config = dict(
    model='model that predicts height in the pile at each pixel',
    cutout=0.25,
    activation='gelu',
    blocks_per_level=3,
    residual_init='zero_last',
    merge_dims=False,
    batch_size=256,
    weight_decay=0.09,
)
Rows from block 3 of a small model that predicts height in the pile at each pixel, named by matrix and row number. Rows with one number belong to one channel. Each number is 500 + 50 x the weight over its row's rms, rounded and kept within 0 to 999. All counts start at 0. Numbers have three digits each.
Before each channel's rows are labels from the 100 images, of 14848, where the channel reaches its highest value: "responds to" is what is common among them. Only what is clearly more common there than usual is listed. The data: dead-leaves pictures: piles of overlapping shapes.
# convs0: first 3x3 conv (model.enc.1.0.convs.0.weight, 96x96x3x3, each kernel summed), inputs 0-95
# convs1: second 3x3 conv (model.enc.1.0.convs.1.weight, 96x96x3x3, transposed, each kernel summed), outputs 0-95

responds to: shaded; small pieces; flower
convs0.19:560514437487515542538427479589582532495472551510490502474452477485484598553518550538492518466547435520563474399492476461466344550526423539541455411587558513556469458428458531437449518475410541582479505550508485525476452450510429434404411489540450444500432452514512473463522447498438514479
convs1.19:459478557509480470365557462496502401488597593412544475567496564449541413529549503494524494477522549463535473448494512491395424441520413579410477440422510549590465523481509504541551482536438562511505514594521530459478491441461468434520453474476476513475529539510520434584471467497604552528

responds to: shaded
convs0.58:481466590540514532555486501553580517475481457497542426510592465437466541517520507447539464505471508437500545506436486462533537531412398462482502476480466510468551415479452479480536403480467508460574491547509364432474544548468440420549521510587556537514543498427431429395388474507537414446
convs1.58:503554420518487462467434433561422430573429493447494443529371493428490492548562446527457442456513497493466499520498544557542625435425443472502492529427456504455511473511503537494497583529451491541604538443501490553542517579528426579501542475480492509575501534502593553508556513462543631522

responds to: large pieces; ring
convs0.86:424479444526448454473493524451490508449451463451508459580491494474456533431496615489477501516467485448529441477472530460477511450529489476533464501478402482514456693515497475472518468444512554367415507469461514513453405427494483487473499555484534446476378516449494415578400499541529442447
convs1.86:579537512543505522587400518576468606523526558500455444441451439329524526409448529507472483442515510604468550499478438494565480557551538512510513480477592508456478476552464497462475453486499465548498457407483477521469486463501546429499557539481586569552529412528487548486481452476418507593

responds to: large pieces
convs0.46:508582472520554487520512497456557533379552506387506465515411482460459569473453542495398445420474505487422429533433530468549554501540487520527567516481467515469508543452582492537583495472489469442420501551436569420421421378496431511556421472512466428496561512488524417531467550491503493523
convs1.46:455476562516531527530410533527461500487609467478453498502385441343522479376497503437415547426528538533521473511498471457448529479547544477392570472433530462401477487537549455486494420491541493508505374545528501497490487443424500435481505474474481498491538427454542519419475429472476462541

responds to: shaded
convs0.34:450469482443529498477528554408527482471498410478518486535514452464482490515520531536516409492422575465520438537489467459475532483513513497535590545446458438507504600440537502445580480489411506497426439533454442454531585551549456511498431475480509486536412619424561452587339538435501473526
convs1.34:535535494531563450520399510510523522539511507483428479438380453392490473556480402422486546431598480568471502461501501554536580441499531466508378510551492509415395486503533440462500415521539517537510436482527462539525418461480587465516590521490561495427567488473548500440458460548494460460

responds to: shaded; large pieces
convs0.42:461519518545501538540473519444499523567557480526498526506568513492476500539511532513489543537459552494503495511502498483593720499508531499559545575510497435474597546572632519547611467545435465608528488518505489452561564553508553513507596565495548506507623525490493477450555442491501497501
convs1.42:498551482489487453514461398585384423467519449468453498526427504487530512503500536449520519453496432458468470474475490490457569483402464458398444442382401411504471403491476556490442549549448440501507452485466510471478426477590461512483462474491474426583425488455454472445480497439525392463

responds to: shaded
convs0.53:557493544488537488510434431497529446498521518445472490469504517469484498481594471399574471473464447513457528383595545572506586478415456504457466440492544434518549431469447547496589461542499513450522418533508454441481429512539441408607516526532529491438539473497449464503445529391380554471
convs1.53:475510503459495464448536520529402498590523490434584445548508471571486470493517480530469484509603476458508368485452618461474588537544488565502499483497522496529477487594502518541539563489499513481596537557591576525481557555486510480512443466487484563567432568531618528603550575494497593478

responds to: shaded
convs0.11:471434456475509489497500470625571453481522471427460462425469488481487580613520392503519478492602509484581534403538443444486549458526546457489489497438434624500408407460468481520575496470523483504510511568535480471508496404471512427370533481444482520499478527502513435481481433535441493459
convs1.11:521505440471476502448489560478503515525562564463610522550588469553499475638513432492487498445589441459531431443481635547388384474500473519443511480475571533586519474455504503510578493491511602496542524543514585525439489458465451546547472482462482564511543527514545418516452504477486583489

responds to: shaded
convs0.35:515444423484517518510509548481542487470517522436499435474518548567461452473526414538487560403471542484628524408497544522350442530445500481521505497464482434484495453509541484559428543431518483446462427534479518392476452408472479408414538531549444528439539476526493546463470377427506519489
convs1.35:534524502544422375539448426515546584530575587442472557497509476608469557614438482392517457515509490507479459481488479502550550418418433478493421442550508492474519504488415537531520464527479414458483428539539477464467449494649503435549511539559526455542524520451525482503460488463447456505

responds to: shaded; grey
convs0.39:486561640511539521506523502407468424526495471520528520514587526536562438531553536497556468595390550490439498501500511505564667538522535515530533499497512465474564481588550526551535502552487474611595508455511478518541548477520504479553588500523532556553626554534487560526534481562515477497
convs1.39:495471349487465434479468445580426420501491473464474529520350467476468486480498486454477486470471500461454458462509500470404601480435425512431474466391418398444391442417513515487547557584490464377489503496498510526462470506527526503510475531476487432509470494460495477436485521457539460501

responds to: shaded; textured; small pieces
convs0.64:495521457478516504456464524592567484481527454582531523453446496513533520549500405401503524513431566498424502462514497499482666494433438459491407504485447430462507410553458457572546396468481455463591484564499463546486479608508465490513600507526485562520565487508457541458450450534426451473
convs1.64:522560479468498428532488461584538448496557542421541456536505471563489500427458437516447516466489456465458427498438571570465540433435499490461518481371485461508499473479534558518550615538502479546540449500571551539464461557406470470433437451484499494499514503534596561478485558513515690518

responds to: large pieces
convs0.76:579595555505484557547504507493570457476632556401473554402495524493555511531452499524473540510490492503545495594480508549533456516551561498493524500457454484425494447546460487549497453521596507384433574493482535571526437397522507527437575488603481506599518463491585472458491574558534468518
convs1.76:460487449450459503374503526569460537390410467499523498509584460518442433412538536441524501420437485505397435511460472456544425576462483537480510527432466437518483590445603517528529485536418515470553501582488567466419540575426495561504435477506446483489486418525512475467471472444464477477

responds to: large pieces
convs0.63:509577462527542456475522601472509505502460536497555485481478532504472389412504411476444448522476524475440460454470470456518457431496490485427456507515537495491439373496499483434441494502510435529500445393510530499388483421484530568533426510478525507471446395455463475429491400377409531440
convs1.63:554488605479467494524618446474477518443587541504473612486444480531454535536537544504507495502505455516452501527470459466487432504476487472483450479459488406483492515456575482596512503552475464437507485545455409455397555581597463523441545556582535370514458502434433544511447543461480393473

responds to: shaded
convs0.49:459448440423420403379473421462452411495477476444465583586471451444534458460434512554458468476459576416400491490493508510489500523426500453478458512521455466481465518490610473547571523501443493446436499495440507458494472396477407473461447580480523481443553557522486576464460450498469466473
convs1.49:459469544456445451531458455484460567514637505528527549485468479575477512495468460504515485530544518609463455512442510501476639540495507483510430433578508519486472512611422499551469501498466525459532499478586460476496485500571420472549580414572499540614497518500484554516509536455354413528

responds to: shaded; ring; gear
convs0.77:499559500433473487532531447555450407398481474448456507494537510432519525535418541534582449417577437480467446439449451424439543563495415511461439497457494554420485509484557443513439475497484495522438543495504605517539466408456488537460434489537422462494422537478453455528571537381506413504
convs1.77:514457478540424388470543470511497485487562614496582522559456500595482551546582455465475515496596521516450540438563498489427426457410461486538393441526478516455411517501372451499470417545530478431532465542486443451485450514530449470555526405529448452480537542426524501504517458443512481467

responds to: shaded
convs0.56:495511491469515470463468506586551496432522437464455492505529450434557494479476486481523466552474588465540487463502444456571692440451492452478507544515463492494441554499580445593565404415584483477476478491454535431490408579408481443451510490562503472419535495422474451452486458516537437507
convs1.56:498587551468451565489533361514392503538496600514513519462525510448520472508508489523511380483533497514504487502457524483535532488445504469506424436476579487452558525571441594435415546572481458478603522464486452486506567526663437525544556435482495554605459514484525483524489519435497504527

responds to: shaded
convs0.70:464512477497504471470509472499520528487483532511512473487496500478473596471456408448490474428499419434389417395498481433526543524517516544517480549559521617519411381533453475575635441432480480545506442417523415483425489534467478475497553522430538482479575495488490437568532399459480485458
convs1.70:465475506449472491505504462519486515525607576453563439575491490449514417357464489534479502460540524436470416451445555541460566391434408487419462442448487463507476445477565497534575505562513476494566450571577537529490440410460544439483456507484441539408500493524552498561502510490520541594

responds to: shaded; grey
convs0.90:482485437517503471506500478491566414532523500492521480462424481496434621493502419441489517465416468461458494433492535485505659483448499486510504426514494528517512398557501522543680500510410502530509467504508456448541541464516481386504582464461464501540655540468488486549537508469464487469
convs1.90:423469451466451481386481542495449521480548517445594471577539463517493478512511459473453443443471451506468336487445580451479625546529491560447527451468551541514478385483572554470508491525473496479508497532623573513465434551424482436523492517488454564470440447547543479515528474473515584524

responds to: large pieces; textured
convs0.61:471508399424528498475468544431471542443472431450486506456523497508488433501508449486528572506412582512466472585536483432482608440450545453525437509378423588522468502503532486595537507540540426557443421439419520499548513516499540516413551564511573491580515502492506542436514410507420471482
convs1.61:512430619558507484437541492515515458425542516520525468483380497511420541504559519519535470502542502510546527502481494442507495539517555437517506453479462598440404512525472458479468559494413497444566559612576493425464549526441408527497465369532507390499475447426514503456536492497603444516

responds to: large pieces; grey
convs0.83:517555554512559507525488501513539492529498520409519514548587542463487462547466569616542500536522479458585604489478592600495570589478483463462548588518476511470477532512518464489534610516542506528449536500494523370544558342493529491528522532605571540561498525520520430527567492505543498524
convs1.83:459504482492439508425498569481497537494437481504504477500464487518489499454566525448472469468429439568397473547475399411540414586582524556543475510514464452570453549449490459534499364480443507393510501463459431527384512544461546468521476541499458440587444453487455421409513515441473451458

responds to: large pieces; grey
convs0.87:413437478483526462458528516426453601487523478535535561581562523543491468477469536490513528454368541513533472421506501474397382473454542508487390433441473392516457620478476494455542515454437492491486441416493463533468439514482530434424488543477442489507505491509493480563505425529387520491
convs1.87:568504545468514498585481489532430543517479502483445408523471385452503501409481558482590538466529513515503576514406422469588496554477461462562447477468499479484546535445618413534503433500477463474476438501478448518495456502535578477520445640527515451570502523539388540392528487478513446504

responds to: shaded; large pieces
convs0.28:509493543547472519499498487608448571390480478466427516584499479459556521591486509507593558457628540485635473484460469456519476514572491495552555470537480565466506564464541471579538506464571533456423493581429551464539480444500493450510505566511554448454431565460435506504580454499527423462
convs1.28:541572440482531498454481479540608513477675458482472450473473514480422482592545427526475448465537429416440478421509513503408466442414477461408470440409475515509518462514483553447559450557451463472555439443520488451503523512567491488526487458466441484510497484456420419441457471451427485514

responds to: shaded
convs0.84:457477486484514476507493495607530532408516466477530487468493507499486664470454395396505509445584507480493522472494450452442476417548570482463510529513453628478416415532470484573667472429564503518495481509534481450489458537433525444407525485455533520493480529520483433572520516510508503484
convs1.84:561571426508444543448447449509644522486632585465479495521516474497511450529582473466487464460627458471560490493464521491442501431492503490443442509438544511538510437475547563447567527592478510452558402472553592527499434438457485473562480472459426473439539447491468468488418471493452527530

responds to: large pieces
convs0.40:492530521462497465530480508407535340594563554432498532474519537521458485556529480591487516515466470479434493492537521478460503445509568519527458455472482444473476396528394519465474524499445474607469491474511494406504570329481487559446512452487526535581566459475608453448500477516501538538
convs1.40:469459447394451490397468499553418482426417425493529513529552495457480409416541469427497465508488478563443465522426419452541529608456492515421499536475486495572492470510599461476539543529411526362530551499451471474402509499485486537521510505488460436528514440465481508406452506434491473444

responds to: shaded; large pieces
convs0.17:446522493492433437421479549519503537484487492413516459427470516522478391673522483505481453492499539490653476449535454454570595483474473488471458540430474508427525491467545448449385511549593498503492501453512550457533529406464462543472552527515486494482500559493516495444427409408486494478
convs1.17:530512482466479470419415469507415568477492559495482487508559459435458536624459442399497491421589577477464443443491516501497443466445481420465385544471510552467513478461493540504474480482414451480495504527399495451506452454586536422512601563525539471527542528502536503419448460499400445440

responds to: shaded; flower
convs0.32:551546607458548576504487452591527512529456510479462461490555562488520478563498483467553485439480413510543479397530444456448461459432461514515375428491529511536489490446369506397515455506444505543501478395529431447390496475510455435475535448420544550547522498524466505487508469450423576470
convs1.32:433455364454407411482431423571427434568450513461493472575430542457473458460600504531427492505474513491409493485525488442475493496459478585482436497439444459506440477429524472439584516586476513447507490419442459451517435463464478436509410491419431474521459500485542470453511479509485550521